From a checkpoint of a small masked image model: width 192, muon at rate 0.022.
Rows from block 9 of a small masked image model, named by matrix and row number. Rows with one number within an expert belong to one neuron, the router's apart. Each number is 200 + 40 x the weight over its row's rms, rounded and kept within 0 to 999. All counts start at 0.
After each expert's rows are labels from the 100 images, of 14976, where the router gives the expert most weight on average: "strongest on" is what is common among them. Only what is clearly more common there than usual is listed. The data: drawn small creatures on textured ground. In brackets: how many of the 100.
# router: router (model.blocks.9.mlp.router.weight, 8x192, trained with AdamW), inputs 96-191
# gate: expert gate (model.blocks.9.mlp.gate, 8x192x192), inputs 96-191
# up: expert up (model.blocks.9.mlp.up, 8x192x192), inputs 96-191
# down: expert down (model.blocks.9.mlp.down, 8x192x192, transposed), outputs 96-191

# expert 0
router.0,189,199,173,193,223,216,190,212,256,152,196,209,204,187,212,199,202,239,216,214,162,138,237,279,195,252,145,179,224,212,231,202,199,199,212,216,166,229,232,144,186,177,219,250,170,119,198,211,126,166,199,169,237,190,186,125,175,205,196,143,186,182,158,153,214,170,246,221,169,198,188,224,172,153,248,181,224,136,149,218,244,187,185,136,278,151,103,193,231,173,256,172,246,146,171,122
gate.1,154,164,199,188,149,202,230,218,230,199,207,218,211,179,260,153,183,199,172,191,204,229,205,204,210,155,288,196,100,193,244,194,225,255,146,120,154,167,194,163,168,175,213,167,209,206,192,228,254,175,186,193,163,186,129,184,287,237,166,182,233,219,220,148,100,220,184,109,201,200,233,212,222,185,219,172,184,191,261,238,231,223,174,121,183,211,171,188,241,214,223,226,243,149,140,269
up.1,158,151,246,170,144,241,229,180,224,224,235,172,223,187,242,168,175,234,176,214,176,198,173,264,197,231,253,234,162,202,256,223,206,247,183,108,193,197,260,133,147,152,210,230,179,185,232,204,237,202,214,171,147,132,244,178,218,172,132,158,229,271,216,206,133,185,187,231,192,229,222,165,221,192,225,162,164,192,253,260,218,209,129,194,181,172,161,205,243,208,204,237,284,214,132,192
down.1,178,236,202,185,249,189,196,231,191,236,182,171,175,236,294,175,232,235,127,166,217,182,161,209,170,121,144,179,146,229,234,210,201,258,249,197,207,216,174,244,247,190,255,199,159,175,192,196,183,125,170,193,211,245,216,218,181,218,148,166,205,197,152,200,202,156,185,287,207,243,197,196,202,225,162,250,196,241,198,196,236,231,190,192,270,162,214,233,263,160,189,216,221,163,171,266
gate.2,221,189,167,193,211,173,185,170,261,170,233,246,164,245,169,152,177,65,163,234,196,217,183,202,182,216,244,155,171,257,231,254,207,199,151,172,140,284,234,180,190,287,223,176,184,179,249,233,191,145,149,160,188,192,121,174,210,275,231,161,197,184,263,173,226,160,155,125,215,184,256,222,204,176,163,208,161,242,325,195,217,196,176,127,158,207,232,132,199,206,241,209,223,151,218,187
up.2,236,198,215,224,204,214,184,210,186,249,190,181,148,220,240,153,222,71,176,212,176,151,252,263,155,252,209,167,165,242,257,223,196,217,144,183,198,277,179,178,175,309,219,149,216,179,236,185,178,185,185,204,114,211,187,241,198,270,222,124,171,209,140,187,190,220,183,152,129,160,177,206,181,181,145,220,182,273,303,166,183,167,177,176,143,196,204,191,249,220,233,195,248,219,246,190
down.2,206,196,201,229,233,247,143,229,187,251,197,80,238,208,240,125,216,120,157,231,160,213,163,229,175,126,139,162,157,182,255,233,258,211,250,201,295,213,147,197,258,252,198,315,168,167,167,213,300,164,130,201,201,211,225,198,223,245,172,143,195,155,195,194,134,167,155,274,185,202,204,206,222,174,161,169,130,230,242,220,233,212,199,211,284,171,166,227,150,194,113,177,189,139,192,172
gate.3,220,268,193,246,133,241,183,190,162,162,177,169,202,285,178,212,150,196,239,256,290,207,125,222,199,255,163,295,181,249,201,275,193,217,134,242,249,262,249,204,133,107,306,161,257,185,131,176,231,165,216,197,194,208,189,211,246,206,192,209,152,230,174,201,230,166,198,211,253,164,229,161,213,219,139,235,150,213,233,194,187,191,232,184,188,187,151,220,250,135,214,143,225,220,226,216
up.3,191,191,267,211,162,167,157,216,195,168,240,173,307,270,266,217,175,197,191,229,195,198,135,226,209,188,212,283,165,268,213,245,210,202,185,318,171,212,224,211,192,156,278,177,181,142,317,206,217,205,197,206,306,177,222,196,134,205,271,288,166,267,116,228,181,183,142,186,129,230,226,201,216,192,159,165,267,221,201,194,188,195,212,94,204,250,194,228,211,212,234,168,174,217,232,205
down.3,224,170,229,181,286,181,196,204,166,240,170,186,212,181,186,159,241,217,198,145,176,285,230,167,230,143,297,249,183,250,208,241,163,121,242,192,142,178,203,139,210,236,147,201,107,240,104,179,239,238,152,136,221,184,182,173,263,105,143,249,180,154,220,222,231,234,172,186,220,137,215,251,173,153,235,233,190,187,234,201,205,167,207,190,213,158,253,194,127,206,166,231,170,188,175,220
strongest on: large (54); beetle (47); spider (30); colour: black (29)

# expert 2
router.2,174,165,121,238,187,183,210,291,208,191,165,226,234,219,234,166,174,229,140,188,181,182,238,166,77,143,188,178,155,168,192,271,192,142,212,184,223,237,264,162,158,133,218,153,144,190,222,197,165,185,211,261,277,191,256,141,222,188,182,240,194,201,147,239,194,167,217,161,232,174,223,264,198,230,194,156,186,93,206,206,198,178,104,192,171,162,169,193,171,135,247,185,247,217,210,164
gate.0,208,207,242,219,250,222,115,218,130,236,182,101,159,217,151,144,183,148,176,214,230,189,234,152,188,208,187,245,158,226,155,134,196,212,202,221,176,197,233,246,141,215,226,221,170,255,258,138,215,215,213,218,212,218,251,200,94,187,169,234,219,157,195,187,294,146,139,180,179,202,213,195,208,228,239,164,187,209,264,162,216,209,123,249,170,215,178,217,198,201,249,254,292,201,184,167
up.0,209,147,175,182,226,161,220,229,199,206,221,240,212,227,221,237,187,234,148,236,175,218,209,233,174,196,152,291,235,182,234,124,270,193,251,163,192,137,203,198,200,151,206,215,258,193,72,213,189,201,199,197,227,220,177,189,185,198,202,214,294,173,171,255,172,215,312,204,181,155,175,198,232,172,166,198,232,172,265,128,235,219,296,173,177,165,283,226,134,213,215,219,136,160,186,191
down.0,164,153,211,157,150,260,239,247,144,214,234,201,211,226,196,140,204,232,218,168,217,187,226,154,253,166,224,171,156,216,153,214,149,167,186,187,151,178,159,190,213,259,228,258,165,198,191,242,168,167,237,189,180,258,250,209,314,173,236,204,132,174,281,201,244,198,308,237,147,244,182,226,198,154,148,185,179,214,198,240,215,149,165,191,201,151,199,194,200,175,203,217,98,214,198,291
gate.1,223,226,212,245,192,212,232,233,92,219,197,207,179,250,162,118,197,206,249,178,190,205,153,163,173,242,175,227,227,221,195,153,207,221,218,251,214,248,159,194,195,261,177,185,286,211,140,239,195,239,210,190,253,223,222,173,158,134,184,206,227,138,234,251,188,220,214,181,168,141,231,220,246,154,123,238,251,214,186,180,222,219,133,189,184,228,156,197,217,211,203,215,179,34,196,193
up.1,148,215,177,160,182,213,209,153,310,189,195,164,199,154,222,240,222,178,161,267,225,267,249,260,199,174,202,236,188,165,233,189,219,188,171,242,165,159,219,189,203,125,200,243,204,176,273,141,198,197,224,125,89,172,217,224,229,218,229,180,156,222,221,132,207,201,171,221,205,227,207,165,76,258,272,216,158,199,261,187,200,274,210,192,256,156,156,163,199,134,236,226,217,231,170,215
down.1,174,250,195,176,136,210,181,216,193,143,120,194,183,166,182,258,164,231,228,188,155,188,208,242,206,194,229,147,160,208,118,197,239,241,197,201,223,221,246,191,170,205,159,303,159,146,146,233,200,237,182,181,125,180,249,161,233,140,272,265,206,167,204,238,211,206,191,183,200,123,263,249,298,205,238,254,210,202,133,197,213,196,209,192,296,253,165,280,167,234,140,151,220,285,218,251
gate.2,209,221,167,182,244,174,174,157,175,217,139,249,217,215,222,198,122,150,194,195,143,219,168,181,220,206,211,131,199,161,173,289,175,143,200,253,172,257,218,106,88,283,244,255,214,238,150,165,288,183,137,231,191,218,215,225,183,222,174,142,176,213,179,188,268,208,208,217,303,212,237,138,208,207,242,178,245,167,157,204,190,111,126,225,188,156,158,165,178,49,141,187,152,243,194,230
up.2,224,185,250,198,173,208,234,138,189,315,210,227,188,188,246,88,202,205,223,187,216,234,182,199,77,186,156,237,164,192,195,96,163,222,235,142,187,184,287,190,181,247,270,224,183,242,132,188,93,182,132,182,231,189,240,226,176,154,217,222,194,199,245,204,179,198,165,163,122,219,234,172,190,223,172,171,211,222,193,181,132,223,337,234,156,181,212,212,232,189,231,197,254,198,208,197
down.2,241,254,203,224,160,153,240,161,239,261,230,174,286,214,190,315,240,275,214,254,135,155,207,206,187,248,195,234,175,181,219,226,212,176,176,182,110,177,255,169,201,149,214,228,201,111,205,193,215,239,242,221,178,226,215,184,122,239,175,228,176,194,212,188,185,158,217,159,220,175,264,354,205,169,192,184,146,218,209,241,194,283,186,193,197,202,162,196,214,270,201,234,198,206,171,209
strongest on: large (64); spider (60); beetle (31)

# expert 7
router.7,200,152,152,192,233,193,271,187,252,159,159,245,222,239,213,176,233,150,102,169,221,170,219,207,187,200,200,204,184,175,260,231,207,139,164,190,179,233,237,172,188,142,196,168,198,171,197,152,152,192,248,220,149,174,244,251,192,168,150,128,184,197,149,81,207,110,205,154,202,115,213,266,245,195,187,127,229,172,234,206,181,231,111,220,233,206,201,173,186,212,189,167,213,212,250,176
gate.0,259,192,180,253,230,200,160,225,215,190,218,148,264,167,234,253,212,229,254,146,190,225,258,203,233,195,101,209,200,220,215,170,214,192,222,158,218,234,175,139,162,230,148,140,142,176,212,175,164,197,288,127,60,142,176,240,192,198,211,261,206,214,177,152,195,172,152,220,227,187,212,176,203,255,240,204,188,223,235,194,208,212,248,227,219,144,165,165,196,228,147,147,234,94,153,225
up.0,159,90,152,186,237,213,191,200,164,250,214,272,239,194,187,158,204,239,230,184,174,146,191,171,158,240,219,176,212,198,214,237,215,173,109,261,150,159,203,194,224,256,249,209,241,211,204,166,165,210,177,296,264,214,140,288,288,202,257,158,115,187,167,234,171,160,228,212,147,158,277,165,236,186,220,150,195,135,208,194,223,200,214,165,215,227,175,241,207,236,202,179,220,254,206,176
down.0,188,144,202,224,156,246,235,148,183,209,216,208,230,198,154,240,169,172,167,170,156,169,225,272,201,190,202,193,239,159,293,187,138,220,254,203,207,228,278,217,112,121,126,256,193,255,189,286,168,120,237,72,114,226,179,183,227,202,199,225,165,216,240,170,185,215,255,217,219,216,202,209,165,229,180,190,230,212,203,164,180,197,220,155,183,270,199,228,155,139,203,226,158,164,205,217
gate.1,276,209,212,192,254,241,118,265,203,216,153,187,229,208,245,180,217,248,192,211,207,232,147,188,186,162,173,160,181,116,200,214,203,185,170,176,288,198,152,157,198,208,172,225,180,210,175,278,182,156,188,210,215,204,173,220,135,265,225,165,220,137,220,232,162,108,127,228,103,182,222,199,250,196,235,194,121,95,191,242,246,198,162,200,210,130,208,173,240,228,195,218,254,243,143,103
up.1,140,189,200,219,244,162,281,124,215,228,248,211,175,187,164,245,163,151,230,185,185,194,211,232,206,245,195,242,185,293,205,230,188,178,238,163,87,152,245,213,182,157,226,173,179,215,236,132,190,204,257,139,226,239,168,167,266,104,154,274,169,252,221,162,238,264,257,199,253,228,247,173,195,269,171,190,250,308,165,205,178,169,232,185,227,263,249,169,196,169,215,203,190,170,246,260
down.1,152,157,196,213,185,233,200,170,247,164,227,165,227,268,241,191,216,205,181,248,213,159,210,180,234,218,193,202,175,217,204,219,245,243,192,225,188,175,186,151,195,203,132,260,236,182,235,140,210,260,221,136,175,125,193,120,136,220,212,242,251,207,216,212,205,191,167,140,207,215,188,175,226,225,199,170,198,278,196,166,64,182,202,190,160,160,261,203,186,178,199,165,228,213,108,125
gate.2,210,219,243,155,226,135,176,228,289,168,249,131,213,211,223,217,175,201,224,176,203,247,193,162,203,213,232,167,170,222,266,223,126,179,175,210,224,293,164,277,174,214,175,198,335,176,252,175,204,187,230,189,160,217,180,168,167,115,205,156,147,151,201,157,229,117,159,190,249,227,178,153,203,233,198,185,240,263,106,183,239,225,205,197,200,179,142,192,157,150,220,182,189,255,146,199
up.2,190,202,229,275,204,152,185,252,237,203,250,121,198,200,200,243,156,178,155,97,252,212,226,244,264,228,245,183,181,162,260,151,220,135,224,168,186,206,210,294,248,194,193,206,171,216,200,196,92,189,231,183,238,219,160,186,209,165,184,100,199,218,182,338,228,175,212,223,233,227,179,184,239,205,212,197,258,201,214,211,257,222,199,222,184,227,133,180,135,198,244,216,155,245,182,185
down.2,141,149,182,211,283,196,159,169,228,156,163,267,158,134,240,247,165,170,202,193,248,108,262,156,208,223,257,250,190,217,199,154,207,197,185,224,252,218,153,151,178,111,239,264,231,249,134,164,257,187,174,196,206,211,140,214,309,250,210,235,135,243,189,196,202,245,302,266,231,197,176,188,136,235,194,229,209,131,209,170,124,122,208,198,223,175,221,239,152,230,246,204,188,149,204,194
strongest on: small (81); orange (28); green (28); creature: snake (28)

# expert 4
router.4,223,271,196,202,252,232,146,174,193,219,266,176,184,174,218,197,199,193,219,210,180,267,136,272,221,218,194,186,219,209,207,125,255,246,207,169,201,178,237,291,189,211,308,279,246,206,205,211,236,212,201,195,180,182,173,213,256,171,267,192,197,158,232,229,173,186,156,263,201,255,168,137,225,191,224,192,217,219,221,138,238,130,228,205,215,233,164,248,223,226,180,254,170,221,131,215
gate.1,229,212,206,192,146,241,152,144,227,276,250,238,168,215,156,273,193,271,136,170,169,233,163,178,134,197,161,229,184,251,146,221,181,222,160,213,153,258,240,170,145,185,167,197,167,177,227,249,173,181,208,132,151,291,190,231,242,218,215,220,275,219,172,179,170,200,170,210,220,235,137,193,220,192,222,147,164,182,227,181,170,219,207,151,207,212,200,194,239,254,171,180,159,182,202,219
up.1,194,201,259,104,179,239,133,188,161,250,279,232,180,174,179,205,159,264,283,204,208,203,165,173,75,181,185,219,154,194,190,271,202,143,185,199,183,234,193,147,142,206,149,174,178,275,170,156,140,193,223,253,150,243,215,250,222,169,248,154,231,193,239,162,199,140,182,249,245,135,144,238,208,206,182,139,180,232,307,215,219,242,197,162,230,196,202,197,249,200,179,220,185,200,212,230
down.1,188,212,183,134,179,233,187,250,184,156,177,171,201,124,274,288,278,145,255,208,267,183,226,162,182,220,159,230,230,188,184,171,258,190,209,252,160,171,131,207,163,205,242,224,220,167,178,182,211,278,184,97,288,260,206,216,189,214,198,312,210,180,180,242,170,207,171,197,140,246,189,211,191,79,228,220,182,199,220,155,212,165,127,284,156,208,182,217,165,159,163,154,211,215,248,157
gate.2,209,315,219,219,128,209,287,221,142,184,201,177,241,168,200,224,240,123,207,115,151,182,232,240,226,276,148,209,175,184,257,149,244,193,229,192,208,228,173,234,189,197,148,142,116,205,247,233,199,215,137,171,192,213,193,192,169,236,213,190,149,222,265,109,169,234,209,224,139,195,167,171,207,170,149,244,179,190,182,220,260,157,209,161,246,217,262,68,216,337,200,201,174,164,174,233
up.2,185,231,189,241,252,207,189,196,251,203,205,176,209,149,270,140,167,147,191,212,222,201,267,190,150,189,270,268,190,235,136,204,154,175,157,188,176,165,183,180,186,153,225,206,184,172,184,215,140,190,199,264,256,196,223,250,146,188,234,192,212,217,216,270,234,172,189,129,178,189,220,127,161,210,208,214,230,205,242,211,188,62,158,191,189,181,234,212,150,241,178,210,221,194,252,201
down.2,223,161,185,184,206,213,189,209,151,260,189,189,228,147,211,198,204,237,152,193,202,225,124,309,160,178,262,190,244,207,188,227,173,260,235,184,189,203,196,155,198,205,267,250,192,156,183,170,209,239,198,285,240,207,162,160,250,161,232,272,174,213,80,159,206,231,184,209,157,168,222,253,159,204,260,217,130,254,184,193,219,176,187,219,187,191,202,280,174,162,160,171,217,247,160,165
gate.3,200,278,230,238,249,200,262,163,241,240,138,232,182,190,265,167,240,144,153,185,203,231,188,208,174,195,269,233,229,164,120,211,194,212,164,254,104,279,161,212,274,214,211,203,194,204,181,221,239,177,275,162,189,151,215,264,173,188,205,198,132,213,148,180,211,145,238,216,188,169,152,164,176,234,252,162,195,177,172,158,130,130,265,193,189,195,226,211,152,199,189,201,185,173,263,254
up.3,208,254,230,183,257,173,328,172,235,266,171,224,137,191,320,164,213,172,170,141,162,216,189,191,201,199,234,182,223,164,127,164,163,218,241,282,119,271,187,215,290,179,189,234,218,199,216,201,213,163,284,172,190,146,237,239,206,231,216,214,173,209,141,147,195,178,223,265,222,180,134,144,199,213,255,203,213,158,136,232,172,125,228,231,200,205,248,228,133,209,219,227,181,214,233,255
down.3,193,273,195,193,219,225,258,197,167,158,158,233,185,190,285,167,108,178,241,193,113,193,217,168,155,189,173,194,173,215,159,204,204,158,240,197,230,235,168,128,228,236,156,185,223,188,178,230,191,74,205,167,225,119,188,191,198,193,217,180,192,155,135,220,127,241,162,215,254,197,168,210,191,243,183,189,248,258,223,249,261,256,233,304,179,176,265,164,224,237,185,174,165,165,137,189
strongest on: large (74); crab (69)

# expert 1
router.1,204,152,244,214,239,147,226,222,228,147,201,215,280,201,209,146,185,193,156,185,213,207,262,188,232,170,186,179,194,241,215,209,207,168,174,150,222,121,257,169,219,140,227,205,143,191,181,223,175,171,236,204,209,160,227,237,211,225,201,248,218,203,180,183,201,230,216,162,214,122,202,260,182,206,198,49,159,264,171,207,225,214,185,134,203,158,207,204,224,137,208,178,213,213,195,177
gate.0,176,177,193,227,215,215,160,119,187,207,238,214,201,207,257,221,223,223,213,182,375,180,244,202,125,199,162,179,177,217,141,204,250,247,196,207,188,290,142,267,186,195,102,204,189,201,208,254,136,196,144,203,258,235,169,197,124,218,210,158,199,186,190,206,195,243,210,225,151,216,197,204,196,172,162,173,117,218,233,140,163,239,221,182,134,226,164,209,251,186,199,197,186,183,160,174
up.0,212,259,201,146,197,172,239,278,196,178,151,182,200,193,160,229,207,182,212,218,75,211,138,244,307,223,231,196,177,214,235,182,192,185,201,176,218,136,250,172,221,231,279,204,210,255,214,184,254,229,262,172,185,129,218,162,226,181,213,192,217,214,214,244,218,208,154,191,185,173,209,186,238,230,222,190,283,164,216,214,214,149,224,171,277,191,244,165,157,222,185,202,178,210,257,270
down.0,193,195,151,183,203,261,159,210,176,117,219,242,194,167,173,177,223,179,235,135,132,145,258,223,215,152,242,207,147,218,221,176,242,145,228,208,159,139,184,275,202,222,228,183,203,191,170,188,229,178,222,265,309,183,139,275,186,30,208,190,197,243,211,236,300,209,178,167,186,237,155,266,202,160,218,232,137,196,204,187,236,141,161,157,256,170,220,259,227,100,171,233,288,230,198,200
gate.1,187,182,212,155,208,154,108,201,226,239,218,217,170,246,180,193,156,161,200,177,232,241,175,167,119,223,177,273,229,237,247,201,166,152,251,179,212,114,213,178,108,145,177,231,161,163,226,184,245,223,279,162,166,301,183,242,85,218,221,215,176,223,215,234,186,267,148,184,138,150,255,193,146,172,124,208,169,203,217,215,156,229,205,186,217,198,246,184,222,173,203,173,162,198,190,180
up.1,206,181,179,263,204,190,267,195,237,216,176,284,220,203,187,176,210,208,207,189,213,151,185,243,166,192,179,202,209,88,177,188,234,203,192,207,201,172,193,160,196,191,196,196,198,265,242,247,194,200,199,225,207,167,191,199,189,251,203,161,259,69,195,213,195,223,149,247,187,242,263,156,260,227,190,228,273,222,182,199,165,192,191,149,172,145,144,209,179,174,187,248,197,196,219,219
down.1,194,174,193,124,186,242,189,196,253,138,236,144,224,203,178,195,162,237,218,219,206,249,258,190,203,184,211,226,237,228,205,217,238,182,189,219,230,122,121,278,218,298,191,177,221,229,75,243,285,235,240,240,181,160,178,189,165,180,150,193,234,256,212,201,252,226,170,150,179,229,166,226,175,150,151,232,153,184,208,226,256,183,240,172,262,182,205,186,196,276,158,228,147,192,126,127
gate.2,199,253,180,222,174,231,169,164,197,119,173,154,176,171,195,60,168,170,205,166,219,201,168,183,247,201,204,162,166,153,230,125,226,184,213,197,174,205,189,262,223,226,130,237,232,159,244,170,208,154,282,230,195,180,234,227,206,253,168,184,251,253,190,185,229,197,190,242,243,162,188,231,166,196,212,251,177,237,180,60,178,207,203,139,268,233,201,196,156,220,206,173,194,260,214,239
up.2,209,163,291,204,213,184,193,245,163,315,285,200,206,180,188,327,228,242,179,162,161,158,197,202,141,192,211,198,241,245,200,218,170,211,187,230,178,164,209,170,172,192,244,206,185,239,144,179,199,239,160,175,182,186,197,158,199,161,250,189,145,191,196,230,172,199,235,157,172,242,219,157,280,207,150,194,196,187,191,330,152,152,216,244,116,169,192,218,252,264,201,185,210,192,182,161
down.2,166,164,187,170,182,212,175,160,238,200,236,252,192,124,182,212,250,187,187,213,178,132,171,250,214,226,209,204,183,182,177,158,195,218,297,184,137,236,247,232,204,212,202,190,148,139,151,217,166,230,191,237,206,217,213,201,177,93,176,224,205,227,203,140,196,268,181,148,260,150,210,269,200,310,166,205,254,209,178,196,145,176,249,237,192,174,184,267,211,270,212,139,253,278,137,163
strongest on: small (97); caterpillar (40)

# expert 6
router.6,189,225,175,207,253,172,137,157,191,220,285,209,160,115,232,242,146,199,224,176,190,244,187,189,195,126,161,198,220,218,159,175,190,262,163,225,197,152,159,218,221,260,194,186,236,203,190,204,213,203,135,154,217,239,157,187,262,204,191,190,190,143,235,242,173,258,194,192,207,248,177,107,173,183,181,270,215,216,219,167,159,217,272,280,184,171,174,199,206,204,220,222,139,187,123,184
gate.0,190,194,224,141,186,199,215,203,261,162,202,123,254,162,207,252,141,207,224,124,260,225,193,203,212,224,238,163,211,216,142,209,198,186,250,198,228,145,147,278,166,170,232,199,240,199,208,225,171,221,229,261,141,208,241,200,179,141,183,194,184,251,283,286,220,183,222,246,179,238,175,166,180,150,219,182,190,197,221,163,189,155,224,234,239,172,157,143,194,172,260,250,203,200,205,221
up.0,187,154,160,258,235,128,173,157,238,230,134,182,174,200,180,199,270,210,159,199,238,178,329,151,251,235,202,238,143,178,206,232,178,248,253,186,172,177,200,203,229,202,253,261,262,210,169,209,228,182,196,187,263,204,184,165,213,215,134,185,168,199,240,234,141,215,174,194,173,181,199,241,201,247,209,256,195,173,225,204,148,240,263,191,187,203,174,243,166,293,200,172,243,175,215,163
down.0,165,233,210,167,237,279,159,212,199,232,260,277,172,205,186,228,186,245,174,227,280,174,200,92,257,220,227,225,257,179,187,185,168,154,211,248,159,150,224,110,241,261,219,206,170,255,285,197,234,120,130,161,208,124,219,213,129,186,158,218,166,159,239,160,212,164,190,174,217,271,172,255,198,204,211,174,250,238,148,172,230,215,203,209,176,184,116,200,164,268,253,114,223,194,247,173
gate.1,230,210,223,235,157,196,207,211,245,140,218,201,160,217,138,184,147,120,246,189,158,236,221,227,170,219,185,192,216,240,251,141,271,167,188,181,174,205,155,218,196,201,193,252,243,254,170,227,230,111,274,106,171,230,183,247,200,125,166,241,216,246,174,236,247,275,262,174,226,192,244,122,206,165,221,201,227,181,202,166,199,234,165,252,228,195,255,199,251,162,183,181,271,152,249,157
up.1,177,194,98,230,204,227,234,145,142,162,202,193,151,188,230,238,186,266,226,196,237,206,177,242,177,193,220,238,185,212,144,182,149,251,147,138,266,173,164,143,175,257,220,232,222,228,229,150,171,233,199,196,213,102,201,185,179,217,216,69,242,198,200,134,181,291,297,237,149,197,216,153,195,207,160,212,202,250,225,233,181,243,205,151,97,170,155,181,263,261,254,179,225,181,171,203
down.1,146,160,226,192,249,183,230,151,203,272,153,248,219,182,212,163,154,213,177,198,207,175,95,293,220,182,167,217,257,212,233,268,192,187,245,201,172,246,201,238,232,209,210,225,201,228,234,186,188,164,124,160,116,125,220,213,155,156,169,218,260,235,215,139,245,185,216,153,141,145,243,269,153,205,161,219,237,272,234,192,177,214,263,275,230,188,213,205,267,241,224,154,99,228,129,224
gate.3,194,180,251,159,215,156,136,226,163,197,174,177,155,132,215,219,172,295,122,220,200,240,196,170,259,222,149,161,195,184,253,164,210,186,201,173,255,196,202,277,255,218,152,199,149,194,188,227,191,235,154,199,137,130,213,196,225,239,182,236,172,222,246,190,183,155,256,182,187,164,158,161,124,220,215,187,229,270,144,245,187,234,163,189,134,194,203,182,230,162,171,132,205,147,165,212
up.3,197,207,285,197,211,163,231,242,220,107,165,199,39,137,265,120,145,247,171,258,192,222,156,197,202,165,229,211,151,169,207,168,183,155,208,115,208,202,216,187,247,214,208,213,205,114,123,245,237,222,205,223,211,167,237,249,148,239,230,193,244,221,253,189,224,201,219,223,198,169,214,213,216,159,210,216,213,233,147,248,162,223,224,244,175,204,201,234,209,252,154,132,218,234,194,189
down.3,196,254,233,198,205,192,166,206,140,241,243,273,194,174,224,229,208,245,230,194,228,254,195,227,185,185,115,216,257,163,199,228,183,173,202,202,229,244,195,221,219,155,198,200,135,171,265,164,173,259,220,103,215,201,190,317,186,128,174,173,227,248,189,251,184,168,196,185,247,302,229,211,185,230,181,145,247,208,143,207,208,103,153,173,197,224,192,189,223,177,222,199,241,163,185,232
strongest on: large (97); starfish (60); dragonfly (26)

# expert 3
router.3,194,139,219,172,134,208,237,213,209,154,103,216,179,197,168,195,261,204,234,225,201,166,245,162,208,235,265,195,199,213,185,236,181,181,248,204,185,214,91,145,210,232,87,141,182,234,219,150,194,243,194,228,208,230,185,229,214,196,217,217,197,237,258,190,238,183,185,180,171,237,250,262,224,209,205,222,204,186,217,243,234,235,189,160,192,259,251,200,179,209,154,139,212,213,287,292
gate.0,201,143,267,208,182,197,209,120,168,198,206,217,94,261,192,269,223,131,214,183,207,203,196,229,197,165,183,192,157,211,220,197,154,154,170,259,206,303,183,198,204,205,228,220,224,184,226,129,207,185,196,106,223,193,186,283,178,205,296,153,214,222,150,190,202,163,155,220,201,249,205,177,88,190,204,119,250,211,218,169,258,140,192,201,220,206,205,161,204,189,173,228,221,220,237,211
up.0,197,184,293,162,199,195,149,141,177,182,194,201,212,207,204,189,271,60,211,196,220,244,210,180,170,249,197,154,207,204,127,223,262,213,157,251,190,182,255,215,195,197,174,165,241,155,154,244,216,212,222,109,165,209,216,210,198,212,147,248,255,224,168,173,171,225,159,189,227,160,173,188,151,209,198,193,183,204,215,184,205,160,208,333,230,171,172,186,216,125,204,238,239,234,245,190
down.0,136,187,198,134,239,191,179,170,172,297,210,167,118,141,198,210,178,187,292,233,289,213,111,197,168,225,146,240,160,198,218,223,165,92,219,245,232,252,138,231,214,172,204,184,197,279,235,230,238,275,213,174,232,281,182,235,229,150,193,245,171,230,239,218,195,177,229,169,100,206,220,252,218,204,205,194,201,184,145,229,252,230,187,147,152,195,146,178,174,226,213,170,148,253,224,212
gate.2,193,137,127,150,182,215,228,161,296,226,196,167,151,284,142,187,194,175,206,213,219,216,144,210,283,212,258,208,245,249,146,231,186,168,243,246,176,260,202,265,179,143,241,163,162,135,187,196,280,193,184,241,249,272,187,233,247,236,182,167,216,239,164,204,148,257,202,175,139,220,228,98,193,154,214,219,194,230,218,205,216,149,104,231,261,220,185,208,170,223,243,158,268,212,202,227
up.2,186,143,268,231,229,175,258,140,186,149,215,171,234,122,243,249,196,261,158,208,174,147,175,242,202,195,176,152,131,149,243,223,158,221,220,320,240,156,242,208,186,134,211,189,207,269,259,197,97,198,234,191,204,173,210,227,212,193,182,223,166,229,254,215,224,129,190,217,154,218,153,277,184,178,247,232,261,249,212,221,237,196,142,251,156,248,161,145,201,169,202,288,120,219,176,191
down.2,199,207,218,286,261,169,292,142,211,76,239,210,230,146,166,241,266,299,184,199,260,192,235,201,149,173,273,224,204,212,195,179,225,273,109,226,240,154,150,241,172,132,205,205,177,222,231,179,182,166,237,209,163,202,183,194,233,206,204,217,217,253,223,208,207,95,187,198,247,194,185,166,191,234,122,176,203,254,233,197,171,212,263,234,261,203,132,209,217,172,217,138,158,218,149,223
gate.3,229,162,187,182,175,244,165,174,168,207,172,265,192,268,207,167,153,165,163,127,201,166,191,184,144,158,224,210,152,185,203,302,218,196,219,224,196,313,191,191,174,159,224,181,200,72,188,248,165,228,200,148,209,173,240,261,256,229,186,252,219,178,188,188,250,225,216,145,225,226,183,197,261,242,198,213,177,163,165,159,200,154,214,201,157,190,209,178,197,183,225,154,173,219,241,241
up.3,159,220,277,198,233,137,237,168,200,194,228,134,120,125,208,237,257,234,239,243,195,246,196,222,237,215,204,181,278,251,212,104,270,206,181,194,204,122,190,213,190,259,163,160,231,272,223,172,203,138,203,208,228,240,153,167,153,175,174,147,192,204,187,107,126,144,199,200,208,212,211,208,137,153,208,200,175,287,224,200,239,217,194,163,267,212,224,237,217,231,169,236,204,177,142,210
down.3,219,200,194,178,271,284,130,179,246,221,166,189,189,254,223,168,192,144,222,177,232,193,238,163,170,219,186,292,162,234,235,222,155,204,161,208,243,199,138,175,235,204,219,226,191,195,223,151,166,249,235,163,229,122,210,263,225,252,231,198,173,161,228,236,203,174,197,92,205,229,170,143,119,248,215,133,194,206,214,147,170,235,212,165,204,304,253,206,228,194,183,163,314,240,210,140
strongest on: large (93); butterfly (64); pink (33)